python train.py --train_examples=145000 --image_size=64 --arch="unet" --targets=["size"] --cond_dropout=0.1 --attention=false --init="kaiming_normal" --lr=0.034 --orthogonalizer="polar_express" --adamw_lr_other_params=0.00073 --adaptive_grad_clip=0.02 --lr_schedule="cosine_restarts" --final_lr_fraction=0 --warmup_steps=1860 --weight_decay=0.02
Rows from block 2 of a small class-conditioned image diffusion model, named by matrix and row number. Rows with one number belong to one channel. Each number is 128 + 32 x the weight over its row's rms, rounded and kept within 0 to 255. All counts start at 0. Numbers have three digits each. After the name is the row's rms in percent of the matrix's.
After each channel's rows are labels from the 100 images, of 14848 (inputs lightly noised), where the channel reaches its highest value: "responds to" is what is common among them; "peak at" is the part of the image that holds the peak. Only what is clearly more common there than usual is listed. The data: dead-leaves pictures: piles of overlapping shapes.
# convs0: first 3x3 conv (model.enc.1.0.convs.0.weight, 128x128x3x3, standardized in use, each kernel summed), inputs 64-127
# convs1: second 3x3 conv (model.enc.1.0.convs.1.weight, 128x128x3x3, standardized in use, transposed, each kernel summed), outputs 64-127

convs0.5 106:147124124104119180145102127179135106153139112159108118137200137114081151073144147101117171112137105058131108123132135100170113127168133121114082132090106121118159113129210141117157159158180114
convs1.5 081:095104137136111051124121111164137085123172160133162173137102118086122151077097116119088116099146156071102075165060115091194116137183085162135169092186113157089109129073207142173103110131107160
responds to: dark; shaded
peak at: bottom left

convs0.13 099:147127121129107150108075146104149098158141112171106120120159128146255191161109179111108111088116104157111190117167105125199099134089127149106130120164121118124144113138109106134095107168116138
convs1.13 110:128162193099240125155147160088143132108137145138133163084106143138255166106170112115131167156109103178130180137112147080152142139132100118179083136062132113126112138171091153106081116118110109
responds to: grey
peak at: bottom left

convs0.6 110:090090084097130054101121132068107110063117097082109107105093101116133117105113092113129094118127114173108202084118040117104104113078095171123141090103125134132136101126123120073093122064124133
convs1.6 097:174105132144049168085085082124115123132122161127085096165123133174116165123126100148148136137136107185133205103110178125111144114186067102112136137149160169186122127127131162114108122130130165
responds to: vivid
peak at: top left

convs0.10 100:148151126133139124088104146143150132154118153195137158128149163164129142171122095147168144152125147185119208158136162156132097162126236071136170144126154157170159097139133138100107150151040171
convs1.10 073:136101121083190143096137091159135113091176125109156127149156164122122162121119133180083165107086165192139168188121145091163098080114205128139075144147120152139134120084073083181186129090120172
responds to: grey
peak at: top left; middle left

convs0.103 126:129121115081099164091151114152124127104109125108109117110177054156150116165119164107141142151127139161128090140193062145166157109124064105143083096135174100129108127113122133213140123094068060
convs1.103 102:129107152146174129140091095158162059099150139128138147102127119120115084093072106089160102119128119156096065157103152133103156126106110104077117184154143110158069066065133136074147111103110069
responds to: vivid
peak at: top right; bottom right

convs0.14 117:126118114131140147115136137138107158132136121086111110087133116108215143140118105126129133125103143109121191126125126089120099094094182106192082098177122108160233106129143161166184202065159099
convs1.14 105:117105213158087120115130102093145095142141167141145196062164134109125136135144139061154132149162108118097156152142146157111104173124098087049185156147102120172059108091114129132057132104125083
responds to: dark
peak at: top left; bottom left

convs0.29 116:130135126068182112129118151156143177161196130188120114129116060156153110133113100133151124139131156129109206152123193142170086113156195102140123131168066126138175110127148107074164181136124126
convs1.29 101:101132112156156113138099079147159100190074167129153209097131125087130087107094124096139132100148143139042167143146128100175142207128138041095136097071112105066131099124117133181150143113139142
responds to: dark
peak at: top right

convs0.72 099:127138087162130143126178109108105150112085095098108108112183149109188143128120104125134178099088153207124231108163121119099142121093170225146090100159123108130129123120056076208115129116093124
convs1.72 090:068096222123091100129173149141182138138170167174153161108133128080109074108156196065182078144101110127118138145116111140105102142075016114135132104161143143130100148108126170116095110117146095
responds to: vivid
peak at: bottom right

convs0.24 100:134127135142128072081119123164142128137129117136123128124126109141128128149135074120140131124146192157151254030156207174146142145151233004132177151145148143156102131149145154073190169173143121
convs1.24 111:138092092107155145173114133110121139116116133114139127143143128127125110132164139115116141132143086171182204183127169140098127102178152190146125135117166136172155130152133155162075178066113150
responds to: vivid; shaded
peak at: top left

convs0.88 113:116122089201151105138107134163046142118143110119119102109190164062115158135189143098071164141097120155152182163150113170093098091131159072145149134125156112110100083124141126137109129056211163
convs1.88 113:098122143119087112083120105125162107145092086159123098111102131115165128104152221128161190141170081129158156076097089077201156114085190054113103142132138112114121144188134190139148107215120138
responds to: grey
peak at: top left

convs0.97 109:140127152116157107161088109150141102133136136095134133123086041157131167104089106118138223126131129108122178088144122131205161137097144211135084183107174131104065091131108094176125084123160065
convs1.97 109:130091147129155134107184131107091116177188073173142193109146088136094154143130158113123084122112115153136066096094101137114101154103072112157141140161145135114155192112093106066201120168105078
responds to: large pieces; earthy
peak at: top left

convs0.126 119:123136145155140097060128158089111143149124137099141144122055070132143097144100118148133113146157175174142126112073081101069139137096136159140221100131088117132155100155021160177146145139070059
convs1.126 115:103135102129149137150130101135105076153192116169118102163103175141096075153136152173131091127171122117165106112051130128130128071175113134082092129164145176086073132168190160046158144113121133
responds to: vivid
peak at: top right

convs0.67 105:122135117088170215124144153085113180138173120075102104106069136125224118112116145124123067150163130092102112099127118093103166109120153190132099113184127113151111178100184164144143103108137168
convs1.67 085:115111222166124111093155134149121158159185126163121173063135128111116118135115127093149119157111132106123089141152054149112146193033069073135169145152094120103130154090074145156057134138158118
responds to: dark
peak at: top right

convs0.61 100:177123125158109148127090222127067206132143123129120105113132119083156080108091116105087121197093144124164085164088149127143096105120112133128117120118104111144158090113137110105087179082102127
convs1.61 137:133126114105140113117115125140135072113162124156164109126107114150132073124078031142126107106148142049170153116147111120125094082143152140123105097123083113112126120121103119101157128118147140
responds to: vivid
peak at: bottom left

convs0.7 102:133068125088057139151139138161145127170135079159111070119137137133238216146158136108146131115126135137105139181186130139184161074146137149167115140130119094139163105116144097121165139139132117
convs1.7 087:117077153089223049177148127089113133117140107195129108149129172110255128132161122129112124145120113105171165139074126102144134138138074167133108181108104107101129121133181151080050154127154101
responds to: grey
peak at: bottom right